Rows from block 5, named by matrix and row number. Rows with one number belong to one neuron. Each number is 128 + 24 x the weight over its row's rms, rounded and kept within 0 to 255. All counts start at 0. Numbers have three digits each. After the name is the row's rms in percent of the matrix's.
# fc1: MLP up (model.blocks.5.mlp.fc1.weight, 768x192), inputs 0-95
# fc2: MLP down (model.blocks.5.mlp.fc2.weight, 192x768, transposed), outputs 0-95
fc1.262 104:099128109093129131164122113136140146118152121124092127148105116178164137103115120106126109091129096148095120120154177116098147133098113118144137100098131118143187122131170146107134130103140102076087136167146144102118153111113113139106122152116065086104070097164159129091155140112112122125
fc1.263 094:146129129114114122165089157129146111137117130076145117112145124136135155126084160113144120104138157121131080111139128132154109124132151105108140130132148089100120189153124137150166150103135157132070129123142152111135192124116054137103113166110132107149102116137148117166152126113157129076
fc1.264 105:109121141067173108126117128151160157080107136122122121156141132144178116102142083157099169115090107111134087101138155125096078140070101165135124142109142124139129119143112141111123138104166154109111141111168131080118112133176104120093128129114126079157141152133157147130146144097101139131
fc1.265 102:126144113134127147142137144189122152122142125114104174107124117168160128102137139108112108102098137084132081090114108176094119113091130135181140145143144161124110115124173121095152124116093099096164118163129099103075137098130145107122098102153115137138131142115104142149116170132115132128
fc1.266 095:142151159121158128124145148140109131134145093132124126134126139119134122113141115116114129121114081075132116158118139162128138125084133178122162160101119138137094146122097147120150135144111145160167125166131120131151160123089093090134131117081094109160097115132111144144118075161101097130
fc1.267 097:116081115158144135115133072185140113143119155125116105130122135189136140120102094128121093096122131123084125119142129104102123148123138117130116081119153132188116148116125129125097110123103120111148176154128122129159135130151115172128115137118122141136158126145156105131107107115138087111
fc1.268 105:171122125102161138146124111140158141115182129113078157120180120122104116096184106122150136096134108133103142101091148138172098123099130134084124136103110110128116156079112100121109114120132082148145152108143145153141131069124111149189111135164059138113110099138122105143129157106099097120
fc1.269 111:142141129158130117118145101121099155113130119152154117108151128142135143135158137135108145076120163135115160111139101112108108134062099096111120119151149160073156104150125130102116101083132121132115137114158140143152103150183186125115100129124135061101093124136125101113097157150093108113
fc1.270 101:134118167126145134112156132110129192164114099103128130129123128115145110168129134114115120102119108112068168127150133113134141129111128118146134128098129151061113184091104084088102127102124119079140173111107128129121131095111109144144127105086145086114159120126129140125121181143172086103
fc1.271 111:178130112099174165123110144103109161061132120124161110127167130098103151124165100114126147136106096101141126115151106099171134101107122163122137146172121170084153112133111060114095123102132123123141100099167170123118091174122126117125075147161084123105119144143159118138114134142156140151
fc1.272 101:110150199151137130142162086154133115118158107107100104098187140106087098208099134158123135091141118148138109179117148158150126141159111124088114105150118126124124116134099142120129136097123133136163137138137102111148144103105125152132122135106113101131145134124127096152190142122167085112
fc1.273 097:138141141123137117132175130175117087159163134116101133111146132152158104113134115147133074124125125029139110094145143131115150125096107165168150107129110110128131143112158147148187122163112126098145132146138107121157180095102081113066134122166089108144130119133136121185114164152101111139
fc1.274 105:142101100080156127120105112119151122060164100158127132107121106096102126123134082112075079099146112137088154164151122102099167148112147072160176113137120130125159115116115133130096085130139127129119127127133125119106107147127104136118150157114152151117120127135145112097108141093142082116
fc1.275 102:133145151127132146131126129178118128063161163106114118150117132176167149142102070167114135136147099138147134128115180104128088111091138135135135128140145159127167116155100180133102087154121123129110089144127122093120154145140142104104152143126102066147130106138165126104137151101137119118
fc1.276 100:140118147106145125095123174201142155103105118136102111141092109138123134147127134095184124081141159098144102150163149159122129135117102125109143162110124122153139102082058121111126131138091119155113144107127092105115133147119106132118104073132151091124128123117143141092120137147138078124
fc1.277 098:109102114135150146108122132139110144114125135117127119180138137144156146131138146085127143131129107122140123089134132159126123148100153134126133087094156154125141189141137146110173129131110149151133117138147117110144095156143108145111121142157123155141084072157100096132149089120128149082
fc1.278 106:144132104153138151084115152130112088090145146112113087122132128130115127120115133067090135130125175119112110096128118120182104130118127125103122114060143130147127102173121114094097109092152105117110141152106139147125165118142144108076111085111099129115122120094106120125152139103141145117
fc1.279 096:106137136088134119142147152113157157146114114125091148169142131119116129118121142103154151110112157128173137172126150121123081139143161173093140156082126139100114191097143130132154105117129139156128150178101132148150117131107182103128115141101142088126080112099152127138126132150113127143
fc1.280 088:095131137131142136127140108134134152153108124087113166137105125113133168124159113150129084120119134145125160112129133146111145115115060163154139119155107139109121145156116141139121120140113114138111136121102088099110124100085135159102149126110113136105123191152134138136092160126118127159
fc1.281 098:143145115089120142138160106113113140089170146124084142127125135148134138124113126150113101101144153122121178139143134142115119151112162118108123135096112151079124120139066150109099133119133141175163170120116126162134112097108129109142105180148143100155094114101224101131123161135125122146
fc1.282 098:121086123148120167131123114137136103111173149153087121109160147126100112134115134102129136100125144168149146086141142081171117125125158119143133163133116137096161122114123108119112139132149113120129115151136131120107095111134130175090159138169126135061098137126072136125124158085157169119
fc1.283 096:172134111123129165108137144167122140082115108121092115125060116099149139151122143137157130089122124107128144163137177086095164149115119104117114082164165104145151122167136108147137129160099111178183138149111085110108139121185115120138163078134113122103134101148136131102141105136128087120
fc1.284 105:124103173105140134125130114097122073138115137111130125092146135145145121116173119098135136115115173150091153105122128127166137108109145110113170077133170090137140116132097126106169135110133093097138106093116097154141111130103166139123155141118151150078135101076168123124142132134100089138
fc1.285 090:097163154167135113147158139105076161129154097117153162127162167121116173138113091141124105105156152119126137127105134128180118142140150131079122128125165145112116155105126113140160111107059131125127083131112089101143134082112137122153123117165095139134126111177112135167145090110177151106
fc1.286 100:108109116127180192138138096104164131142122135160118151126141138065124124109126116093149152128127100127080114119105170100128130124127119115149144131112130113104122120145133116121107108112167139152131148100122117123105094126132127123134137088122097112157112089125129153137148124109132123108
fc1.287 105:131075117125126116149097128162118160109102186097110141096100157083110085123100167110153156112126122108150128120146144113140127118155192127142115147116163100100163149102130139108163155114176094103118119149147121093152143137133122121084094130118152125087106146103115113121141165146098127147
fc1.288 105:095161083135135167088138140159110127105078137135102143079118146125163088127105135147103118122124102160156102149135130090123092121125140070123156145108128134130092118102118142121145086099124165114088179140126139138130122114136140156139122141143099120104121187126139091131185108100126131107
fc1.289 098:154124071077118132151079153123154126043160139154111105133131134126132122101074103091146113130149096088124142086160117136157140175095139118122125128097111091127133127118169091096163095126135086083093127160097107117139088102162141123150161175156106122125101136117130118122140136119131143119
fc1.290 107:091113126098138132142127127095133149131129103158135156144142140106137142145085110112079119069110127111124162132143156155112111139134095095106164152121149130122109140132073110142107127085114125130164162123123127123105083086173109162126116110130151094150133132164131137111133150103109130108
fc1.291 092:074114110120124143145135126167112111132130094118136143137118159054133154164094113128106167131146103093114118131134189116128131157125199143142144145103128113127091116125121126124169084143138110131122179130140099131113151120122140132123101126109107122142156108146094135153150100176147149096
fc1.292 101:145110113138188097098091129156081130131157163096120104129147150093108089162127172136154134128130121130129122099145132137121074135139132124152115095157114172125144146111139129141115127119079141131139122115173135089136135083161104171119123130175150129119111110093108145128126181135166160098
fc1.293 099:120100131152143139144158118107137122115155111126121136141122136158123144120152118110079164115112114121175113121149129102143076126146136093108145101144132157119096144126152079136118128128134124137119141127124115067148146122144164152081110129116127122120155120151101155164126101163097106063
fc1.294 104:114128117108147103165107114138135168137116142100113134096137130113155152159168176105112116130095172121132129135090077107106142119144096172130121131138159160113159147109145139137174153177110140074161164152179114145114124105153082147105106142088129076128133113109128092118114155158148142158
fc1.295 106:094105160110149145116081087154089122106116147101082148093133114147144127149126125097078154099130166073115147139099112154172147126092161130135115106112166121143104143086108101095183106118135089115140136152155115158106115117108133150096108128119141124114135166098145112110097155144118111160
fc1.296 095:114141139128139105143144131101130099137114117121096152121166137101077111126145125110169105072111130101144113141119146187137140130103154085087176121120114159103130145163115118136101139155153131177113129133129140133121144175140071139137143133148123140138125138127131089153133145135085058124
fc1.297 101:064135114166134154105099104132138172111118147150098140123055156126169142135124131119147134118127133136145151116154105119103088080134163099070133124133143120115135082097117134103116141095114138146160177116154165127117125118109087161147103108147150135134101092162120113140156129131148153090
fc1.298 097:114107067126145104138125114156099084139126175144157157135127126136140174090139113135134129133107144111153122105105127121147146138101116147077130104133128131116135104150110104128162120112138125134099127131117100128133123124142106100134123151100094148151105142160105123128128129129167128110
fc1.299 098:093144134164120118122118114212112153125103121106126125102086151126110099130124077149137130101118133133175105152089140183142138145147132129141142172118129132183156109148145098120094124139184108165112164127136107143060128161171105111124130112129133145138160132081139084132139113117157092140
fc1.300 104:120110066176138124119160126134142137105124162120108174085093133145156150091142160136129154149118099141103166129107116103119132124114116111123099126145150155148101142099114135132137145117134138112155124114152123115111165093121130108151134144129091136138123120115142091088103107157163131138
fc1.301 095:101097150191122105067132120123119177141117113147111094110101117149142108142125149131154151145132131131130180090112105172157093206120177152141179176149131110138120124097081138131114131152099109089131121145144155124171148131168114148141155143151140141122120104100126081138121165122131120121
fc1.302 098:122089093117143182092143075102144157113110129134101152118097153095098077085086129143083123085121071104094170138129141187149113127132160142126109122101175080125195099079096151156103134141149130120155132122136105115099136100108095155152133158118147142143147132099143093124124147116130116158
fc1.303 100:142129152140140134141117105148140118194107091127117102088103104059090161147155136120184086130119154124116128138134159130123160136122127129106090133122148111157097101086145087133103135116109151059153190146151151134175109097138116123121073130150099127160137113131105112132112144170162109110
fc1.304 102:115115132140164135153114174113144140079078135110126138062090130132141122140091144160122146096126137132120130113137157077164070146151144118092123141128160143091075148128142142121132113095159100077149105101158125102174096122102111117159130135141160061142120107091124129176170145119111133103
fc1.305 105:123117174162130157100160107153137110151136148100092125135062139108144118065103166117130096102102116118151149129141159093103123104132152100158155114078137084101113134157135110118132110115111151101136098130094120146158132146143123142132128170128144180113125153087148092116152113121121108137
fc1.306 098:159137134146152149119135137092125095124143124120123128062092098116124086137141104133089114140125141158111130116136137171076122154097129144134165141105139129098142125127161141136177147146117151092176152132105105130144143107144150160196148115112138146084111086098148125152127121103135118107
fc1.307 098:096129217109137163106151157147146147153116076122092132125161163126109127162133086122130136080134108141112169172079142059134145157155133131104107082100130103107140117149127132126155142117156123104154109118113126096122144110145090129135114098113152136118145138177133143134095128132130124109
fc1.308 093:096164118139106122093150128127118122154153126085115107116186122155135129160139106085160117135105136104126115121148118119179156120101122101085121093186102149165128134145160166117164123151153127118109132164156152101131093118123103158180129113133192122103135117121111080124133119127178123075
fc1.309 094:119141127150130096129107120157112147123123130125138172150152152119117108127169166176195111106105109118126158113094160135180162130158137131132141118128106153132126142120114098121147133128154130148121140111133118105132089128177091124130114107159132170099147137133152094146175144129145082116
fc1.310 097:127069136087122138111103153131162106144092135154148095136185115164140119137112102088102098097136131136128074138137152126124106119115138130175124111114162111124141110097159107118118114138133135127113132144133138116127130103150123159106131152158130145125132153128098095144136153150141139133
fc1.311 092:113137139112126121136110161105136129087058141120105129130156129139119107186118122173137087116096145088128085139126161145134102118131123154123159156103135074102135128113096160134084124120147127137099135088142101130104123123155115152130169118117122136145122177149136139153164145093128127162
fc1.312 104:100118109123121167113122096120117149102126150122142168134114099156130140148134129137123124137049119139104123130122141162098075153129160089149146119107147144126177125125155139099150123140148105133094129119125135141143122159107101161116144136126120127126113121103115131147101164137135104075
fc1.313 103:102140198132138151105087137108159139102165117120110133130135145170151132115128100115140142117149153119162100044061132142156108107088122101127088125122138148131166122128117094133121133103127146127095172167154103104147117141168121146107129109139126091110146141107124105162141118100133120111
fc1.314 102:130121162096139114103143131170103146123122088119116135107104126134119118107102150142139170110131170153117171111111166115118147174123111109061097110154156134125129112173151147148126121128157100144088087102138127134115150102129086099095112118133156104124132156146131084118139178136142103129
fc1.315 098:123113119130115160123133147128161093111111088111115120112100125119154107098143129122090085115131134101154132118140129153098131138114176056091135145085145097110114099160112141148101068114091109150116144138217148119111170127119089144133100153134168152151116190114137140120110125088107123140
fc1.316 097:132142088108120135129123127125155106167125152127118165101138129096174129086172116093139080157130107123104112120119121152178141155124135184128136149117109160115077134154107153126114122077083143104143137125125116097143144117130154158112110107125106112167141121137124089161144104125146064144
fc1.317 107:068142111151117137115115151128150133113109116097119162111161154166121133057159159086137077116140150122118095119121095092121152148119119142090148131107124118144126138110101141105115120155091116101129122154150115109104099100154142154143106141143134144127083132127126117136097171126114117105
fc1.318 095:091152125160124163134108134120104136112140137097080153113130158145116149168124090148129113118134119133098067200112128147122139169082127123107151129098103166144149111111114134114146113133133110139073136170086114116115142133121155121110115098150116122140119126129098148164121142124148104129
fc1.319 095:136124105122135121091125148152135192102145185108134137093139126126178078137141144080094128129141118099136095122113161098119149136154143127140115093108187158128156111095125116122190088134104105108127131132105134114125095149130119139136104135061114146137108144088136101128143124115183104119
fc1.320 102:137131177136130133148097119072144091109134169093141144119156154170152090125180140105113120137140175084144131098144093118097138128126116110124130156111138145132103118110139139132179136127135132134130174129150128174083136123141133139135171135141156126149109083102170129141110163135119089142
fc1.321 106:114160078130121128124151168152120135123119147097083137082105132177172138124105133130140113139113134127173188131117148087111116147105151097146136134130155153127102125102129108111112098108156142106139134132149098108131105083145137100116157152144090121133043151096124122079123187117101159151
fc1.322 100:119115120125130124108102148125152143121135133110084145107168116108153138123116150161148134135124163133169104126121126156137112135112116120122090129146172136117154137154135127082151152172136146106122138105118134138125166129133144117117108164123087090114077127090146102122139145124108127093
fc1.323 094:156118160164164101162136125151133157135103136119150121134080154090108123125101137126099152121127121125104136184128149125157120133106147129115131170178158128076120127146096182125127091191142091124174117131126123113113131128108071139144050054112146152136130137167133108136153154099150170076
fc1.324 100:127129172094124125126122137159056088148124167087123208142133141145145133149119100138135151123121093143090081127116121112136141151144105105126175148170152125154105133143144137119114125141129143115159106130112127126117071102149126092107097126144116120092160192146119112134099160128165143148
fc1.325 100:097135114146136134154131138163070125134130172130140141081126141125116110086083162115092121135134128155130134136112125082172139146152091076146185183114120129140099157140106124127099146117170117155130140110100105094139104115114126115151138114181103117100109139135062140115126145098148162142
fc1.326 097:138099121135132150098158115144122110149145132147122151152114169108144129112061139119122142119130187121102069165129129122097125114112162132121134124086182115160113082156131088136118096119193116168134119156114117139099147115163104086102102112100114109121134078089100153116138133123133145167
fc1.327 100:141173169127130120111144167114103166141133134100130108140170113165136150130130112159172154101139140123096064146141130087095118105116105121140123123129170143166139120146128117150098137111075094137149086109139145127112142113157130154122117071107123095086141126123119133139134180121145067108
fc1.328 105:144134126173141131099172115163097155154141192150127174117101149130125121089104122107131130101119099146125160141133147124111117138106100131123137091107103107127107134124119164121137100121114114175112113097108113134124079111109117134136105142131168113156166143116124109123119095132155090188
fc1.329 098:086154157129127124138122136154134164161139133088096138112168112175147090124115146123139112079101145135134151152140135096124110190131155125102116135130129123151120141075143141151157110083148087112100158156172173112092124121116082124129135161103143090140066134135115120080141160134143150097
fc1.330 100:119141106108147126110136146112135131150143108139144092138104123149152148117126134123150140086136124125119126099108127127140079132120113078142125120113115115096158122170106128117155109148144119095135176118155153113096095115157058102122160152082173101113114153148175113148098145113121139123
fc2.262 103:141136142182152122139126120140115090090126119136114093122101121134152115133108095126122160155099105126103135108110107134147131156102117082135140118166161114157141131141175165094141165167142119143114105124156101198124166111131127121096171127111152112092141091127149121141120127138173097094
fc2.263 094:109123090135141153177138148155151122138139094156125151165145096117138134148163132128154163119151168118152132148106118095064084142122142122120161135176147156118125106107152120105115152156139150174075103117105164108131168105098112106146144163175137126085142107129128132095109092163141110133
fc2.264 113:135143170150148089139116136134136121154130153115067117116062112143157118129137159160151171124141115104108123109121114090152169133129132118097126126128124127142120113118160145107170152147123135139122122153132111075129149067099150113131128147105160124142117125112126143192123166105123098116
fc2.265 098:137110122117092124148094135114110129102167148142096128121158133144133104153137123124115117140106140169089171130143078067143137177103115112177114129111130150134088134142153129125178120161135092125159134096139169210131185145144093129097126113121125150148134135085118124109136171108118147098
fc2.266 093:141120129141137162134132080107105119086148119110158130121086156145130126140145127137121119125135118141128112103147116121112147121066095153113105131095102152115127138134077080120160168102113115092157118145144150083143132140118086122116112085123105135096112134132112180116136105132094140154
fc2.267 098:095122092134121099147103119100138137125110069146097177105097097109136163179142128111106132155134125117097123115155134154138131114125100142135153168143150104167093129123098126111160111107153120136135133116161099196140135133116147123119143131151175124106106163135083126178149136096166112139
fc2.268 103:132157156125109135087165151120152125117135124142108128129142104116113121117112164095153112141117113109056120134071143165088148181129145084148104154110135098143093111115126117108106139111122113106153093138154079159102136112104115111137126126140123158111114134146108126146107161125155117139
fc2.269 124:145128123133154174136149141108115090112049122099120116149140151143114184130154081131118113107121110154129131132123124182128107124138147186113099127134132157167127104131160135124113100146086140137161131143140152236147096103121135110137170131158123088147098143126152104117100101179127142143
fc2.270 096:105123108107137098068106176152148147116070141149107139115123122155123109083114122069107112092182102131112121121124131099131133170141122118094129116121135120132114136139143106133135158140131106139129132153126123173133118144084150147124070154145135141116151101148165111154113118100121124145
fc2.271 108:172135130140160145125134147111121127137105114109114158147135104141119152115110117131127156139150104139059111121146122132151091150135183122135116162128145086131106121111102163151127107091152129153145134134111104123096072137124159128147131156131101077114158141138105146154139125103112120096
fc2.272 101:118095101152107122131141119133146136162182169155070126128093155144125090139139153148161105188096154110076127129121150100174194122127131095136138173113122113106135084130110086148145155140121117133119100095156123154138096121143129118141130162167168142088129104115123153124160140150138132147
fc2.273 094:129143128133121106129134114158118172107156127129091160113131122143182154136105121126127109119111139222150119113115171138150138122090150132118135163102090151105117112152135155125153086098062145109146157090123122109116154115105068149132142097107134107102122133088136124081142139108131149154
fc2.274 113:123121146139096093123154138108132118129129108127123101161143130177122097135122139114082127157121103131140082157134125126149143114137142142136133120123125136127099106172146115155131130139139158131122078110119180237115111153093113122133126113148117136131139127139130147141120111128110124148
fc2.275 100:177156125132092197136142132143146142127132155126062103114102111116157120130113121175083151156114135087099152098135149148162113154068152109119105129127170120154097130150150135134143111172103148160146125137137123124120141136179148098114143134122115086092145154121140150176114122125128124087
fc2.276 102:104116098126144202127145168179154148131097128152121145149138160096141115114110058083144136144121159179139124152186108139127121125109130128081120091119129140113150109120122080095142150137144127099124137156114136129098137154132162107131151136157100118123111139127119156146159135173082112146
fc2.277 091:115090157131151107147095147109143112141112164186111124129141152112128119114116136081106120127178073154153113116144117113122127124152141175106122123077163159134162171130119103180150140112157152104133114131131156127168089101106122135147102142159172142099155146128145093115079094105121096126
fc2.278 108:085088136123088092138117164102176122132130130140092117120110100113153101117133145108101135129090155115114161148142124133128113192146155160105077159132131147143104147148146114123155132130129182115109122120133105226104137154113131126092120145100094100099153149124129129134155101105116098142
fc2.279 093:114147100136100096137065120131139140117155127137119152127099115138118122132062146169133176109111150125112138187164115107119150167145092134101135095088127131094140128098155130115141153127099162136120129156148145125151141105182147116149101129111124128139132131175119141094139138107146126117
fc2.280 082:130110098111121157102145150127137129148141115135121111126170171159117102094150126138124128109139151098145124111127147162146139118141094139126115154156149135154082148136137111122127130165177126139106123097107153150111130108115117171111150124134126126143135125122140116096135162115075152112
fc2.281 100:112120142120145109151125126112119114123162109183127125150105133161140106157075083120104146095108130113164153146094137114078148147143172105169149095114099150116116052122114123110128106145150155126158097149143098147144134087148126130063113164136088121079145121133148095110135157143133117115
fc2.282 104:133162130114091098135116165156114135148122160134135081100132140133103127135108141101113101121094176109100105112143156120085153092135121139172131059090137117128093105115151150150131152083149168119116124128099179185099104142098145173118144118192128150150126132121151167129136138106136150095
fc2.283 092:106186112131192114145155147172129137163115155165141166163113149124171123111152133135159157159129136117110124163120168161173137121133155105096137182128114136106117140132121072121104106150161154119137135093125156111103148107141159127125095122123167124141099088077143134171141115162094112146
fc2.284 103:158133088144075134128105120131162154108124100111104114178161123103108134149123131125152128117150144129113099181133154131138094138152083118137144152106151151115139081145120106156148109116143128114139086138130134184121079156141173117154137124147148106113106131136108141119134161151151134162
fc2.285 093:163099144133115168126111194148076110145127166131119122108155151121121113125142091123093155108151156100122148112172177142139105103148120145132117094136129111133138131117156102150155116119182131123138089115171130138095108150123122104141128109157123137112144124079115153086148121096168136165
fc2.286 105:106148138103187138127126126091109154131110130088134113124176113152122096126118133108122116168131125125102141139094155167079115159167116107140126119171143157139128139114148172135170117116070131121162131120159082098128095177120075116133123112148095109114107138139165114105109134137151181097
fc2.287 098:153154117131112116183126087159152127136122125129133141138115142152110126097128151135114116129133164132140095179150124158134092110115152134109170132119090159094096144120153112152131131121179138139109140094169114109138157089104103119104122134116201132095107135182135134105122128142115125139
fc2.288 105:147140130122087103128152148132117127110132129177128093107109098130147142166143144125136185142090153136106173145137133108137112155138164134137149161063142154124119111087154135157119120151141146103130173144142163205140117144132159174159088142110117157135115107131136148143135146096165110141
fc2.289 096:123138106104116119136124145140158089168154157099128086118141151153142163135171084172129081121091157179145147083145143112081107064095095097128123104088134113142154138128110120125121137142106108155112143093134110124121111135155119126133150109126121092157151131127133123119109143104110113102
fc2.290 103:147139108123104099125085107156093139108102130157096101103128111162105150133160137144082122122130116094169139098127152172128145112155133125120125081115162134124175130109117148150170156122155131104160147162151133144136120161124115135120101093097151135116153118118130150095098117105080146111
fc2.291 088:109114125142149127147127144121113142151076156155148089097116141096141112153122139107101143106115089154104111109180159122080153139094170143145154115089110177120066133121098099148126111131111130100120141092148173146137150165131196082146111140151113113141138121090137141120134134135112102072
fc2.292 097:161130096102215164117178127131117138140157164141155126108120169118083135127112166142129127151172134098122100157127152141150113146123186139108141107130158135151124123185139140110125113112149151154161126130129151089093154119118094138147133120165098138138082133164129119089122120121126121090
fc2.293 101:145103098092167139125109115105173114139130141149140092071150138098138130142114106099116100090101136129166138071157150129136113127115100126062129139141127128136116103165143190136130124160125082134101105121102157099166134149129197143123135141106145120109109147140103133104119121111087133084
fc2.294 105:123118153101125205073112186149120169106135185127133108114155117144115134111140103129124131101115139102097093121126152130155104109106168145128146129099096102158156128100120129095072168126122111162141146126136140152150107156122135104135161145179150166116157145103097113172151143160136135127
fc2.295 101:115135168117137168119150086142103152102079124115118116164131135127154139092112105111154086152141115154117093122154099167158127085155168116145140144137132146177121086125141142146152112093125117121136080129141109128162111107110130156166131114108157090112090154140193138148130145120088145123
fc2.296 091:108100078161131209117146106138163137124119140124151140114162148160109134130156134107151166120157125147143131141109147095088133166145074146100119174140127136131142127108150065149116166155133130127153142152150157062150122139154092130115154143120125150097123110079147134141120160109139110104
fc2.297 098:146096126173122102128132110134136120116144137102127119095070143143207113122166169145132140116110130164125103074121136144129109184136127137106097169157098154099083127123195143113136151133127139132123157132123215195106106112113118137115114145116100171126123134090140122149100120106149079138
fc2.298 097:139148109123140131109114114130122185155082092125120131127155138139150110105112131140070141125139125120130130123146147166140142122166132170120138149153131150133112077118105143133166151121093132120133133129137138095119169142127089120113123155133154119132126130103105156123154111097127128113
fc2.299 096:172151132178178133132136143188089151126156169142141111110141148124115176128149079146142151149089105110134126143150171078113094161118120095107168099162087154125119133093095114137128081137116129129135121115134167173154140133128109105155126127165173122133109082102177076093116120173142102115
fc2.300 099:146099150153132154129091103158110121099126138125138109143080160145135102130126149128143147080142119161088103109084163186141137109138132114119098149129122074104145127108105135106152127171093139166132158193162072124114141131124140166117178145122118135150131139090095101195176091130118159195
fc2.301 091:124131129165109127138141157113150124100151115124114131137119120100099147115156145097168097073113120145141098112092106128120102117130103125145134098168127136122135164158125141130094156144126161155136086160162067107148187106126131178162153127163121154090103141157099107136134155136105132140
fc2.302 101:131113137126118134139101149126111123136132132149133100119146083132113145120125133095096114153081131139134129111108127102118122109129121103118133106149180141118074116105150111176149150111074136139129126089098160199134098151142118085129136105142125181095149116141140169100153138096103195104
fc2.303 104:102172116159129110115171104153127133156141098201132146088115152103106112108133132098165099137124117165134127110140114115160132107124127104115128159095130131130111143145122122121136152128149163128140125117146162148104131088103155137115075097159101131112148124131133101101106140159063094107
fc2.304 103:127143124138082064122178129105136133130166152169134141119106128108128145139176112144145104155088156159161110167138123096143102094134165124141118137129120143100122138128135158134120135163183084099167103141085120133155123138095099130127133130136166144106100082132107160118146144070135135138
fc2.305 109:168172141181088063126105123129138106115122139121124131139086123169118144168133149123159142120143135109139115128145126164147149168146124180144117142105119092118144137096144108139088118140103195166140147135123107215080123118094124096172120089105149174122140139115143144136135109125102112118
fc2.306 100:115107129111104139116132107123145142167133108116082104140146162156124155115074074086147062131106187094125106114137127113141081130144123102143096083148183145131119152117167112138128090191112121125154124152107089187140115142106146121158127104133151131109100143132124135162138117151123193094
fc2.307 096:093115093122152091104110144163119131153118168124105104093168149132125141093101109105114110156143178067101097116092161158130150112135139150104116156130114117107165107117122164140142117120094117143139134128160098051096159147118098132133107113126145150127114150101155133138141101143138130102
fc2.308 096:100087128118084135119148131181147150143121158132129174152188117139104145083124157069099100153102166158099116139070147108111142160125184077117143137145158122128134116129115140112085109151124122101158137144124127116126148168143113132110162098114122112095124160128090085166098125170145148150
fc2.309 103:111119117149139149136188151171132132151109130152123130168122106119098152112094132143144112143111144139075082130125178148098128130159105109145154164134126127116132150109148110103132156188116142158120129150108124177124125144165100147152076136168134124166088135100118125148113109141182084172
fc2.310 099:118126098116125083135158151086114141126119109110137092137154119117112141110131172109132132112145175132133168155110103117159138156113154091140124135093094100092123150100119093151151125116094102115135120109159160126114171096088124147101172133192190127107141111115107133083085146106084110090
fc2.311 086:087070117101153184106132095167076141126115109126141152128153116120140150085088093140114130120108153115149123129110126143136130115129148124111116099140147156122163115130122162135095131109138153124123147123104134184130138141135131136106139118121129156151130113110134111124100147111102142117
fc2.312 109:121133143148086089117089160124145106082098080142146125087147128141175136117137118131129134128142100122125143139095139134102118110158113133137129130132148105128119197142135135090136129146125083108099119125140188182137119102104127157168183132126101105121154117159149090121170176159187138136
fc2.313 095:134128105108136121127134105116116124208152050166109129138165146099125132116091084154094104136100124107162123090168137143135059097105168163143092149125144108104142122136134138160111099129130106139144166115137141125099148173167129150105142130137104116140097114138156152077132148118154162143
fc2.314 090:132151079123127108118095168120150085133114101129160107120128109095129139133107131108129099111167143100140119090137119174135165171164135150099157122123138148142127149121145124155099117142107160140120133119100064122107142111089096081138130119124149102136127114103173083134112131143134155109
fc2.315 097:145122125151119126122097138102152139109127138156103145127108118118133123161107104127125111113170114118099105141146133139135165128133124134140181117130116197164152130144128125169136122092143143139119136095196116111120182126127148140141119079134108151071097206118102147088071145091142105090
fc2.316 105:139135163145124043140168095129112103137111117136125125136103153111159147161157120103133107127134124111091130140114182136078132155173143144135138113120131138109162119093125136103130121113135121143142142168139132209097145131130131159144107147134106139069142116150098114095115083109137108145
fc2.317 100:169114107179138108128094101146143107125098175145127123128154118143118126166096128137078095140115107126071123162128123143103144144123159128082126124123116136100144080130128162101127124154139144144113081123147120188127136124103122142162099092133098113074121133147106161106129168144111144102
fc2.318 092:144100139180126160137137157103126097130128172152159132161134132164068111083163097160167131123162156158100212148103147131159135111111124112118155142145157146125116149090132104113112116129100122138109158093110138141147123104162130134120133129133144122116133106123075162084129129113157145113
fc2.319 098:102125096122105141109103126144138081145133064138129155185149135157175146125082113086110111123170145123131163143099135164132142122115169131142101159129165119170148095156131131112177109131131106122144146148145175109130123117109122132148143130067167137104123102150109056123116129128138161127
fc2.320 101:147149114125122156171125146109141165127164131137151132115136136117128164116105131108106126143121184168150123111151127148158147125161145130143148136121125092126139128128133128143201118099113127138131150147145127177150116100111150180129201111137127131121134167153177118143133155147137142114
fc2.321 098:122095108110106132126136128116168116152172149161158148136123126148140131189114123116109128156161157128137112110141146112138179186116158137104143148122184067122155162165146175131142156146079111118152137164123129157123173136130128141092118158141092109147111106123105102127113141139130114155
fc2.322 096:141105087119117106131135149119114131132169112137078174072134099131114104093131145139142159128124133147129117148168101094139123152123139138126099123131175108140089136167138143108101143175114131157118118133102119175094175150087141132126143119159118129106123115153112166089126129105169149122
fc2.323 091:129141087127161132107147181137104135129129048138145105107099114118100136105134095121164129166129129153112152168153159160112130119093124151107107080142133119103136123147111129131144107103136129167155111143120115116120123147119108128144130156127113143119107142159135125127082124095154164146
fc2.324 096:133173137120137163132110150171102177098122128142125118155119125124134104100118135133174155137091071138123153110139090143121121137148161117123103099124130141125175117149160107111103116137098173106172098108101109047120090151095122092106105117147120123122117103111171122121166138125154147124
fc2.325 102:180121161103114113115123171164115131138127163153148147129176132141120141172197165130142131103094166100135086141158141150088122132130074122176133062149122097114181137129120122100100101137120145102116101141110132115134082136138125132127149130165091134168076148147151138125146101139134113116
fc2.326 098:142155117086138141168109106109138131113119158088125158143143107083133141129181159159085140140123132141110152145148160133140109184119189166109109179116156129130119137087121100169095110127083164091115136131106139111148178127153130066107149100116153126139125112158138127145159134162130176127
fc2.327 098:102068076133112142116098168168162134147081132109091130152148156172136110101114081119120139137106183129109152133153095130092123137113117117121118133155149131108132146125100138171154132140129124154103122163090089148134169148128110145118134144073140123172095139110111120112152117177148127120
fc2.328 111:135111083129137107095077126123141122139101100129148111119128101124112137122144120151131123122129131135170168125132104109108171147112115162110140153118177119095154108136137153106138090106176147122106140134141141166120140153132127120134090153101109104114103143096155118146122130143141127106
fc2.329 093:121134133138078145102120133132114149116162147178096083097090159173122114128093103145136117094113134087113093157162096170134138118108141103096161137133116109116118133130135158117124147120125148123157171106146112079149183117088120110142142148114145075132134122090147118149136153110174116116
fc2.330 104:106098157122123167158136187131138123096126130135176115134158147110114136110084109149112171147163096083137135123056071093116113103149138121140123107177114141103171166158132116137151171126146117138122170127127131102116122116133139135126163147161115171129110105110177117132139124181131100141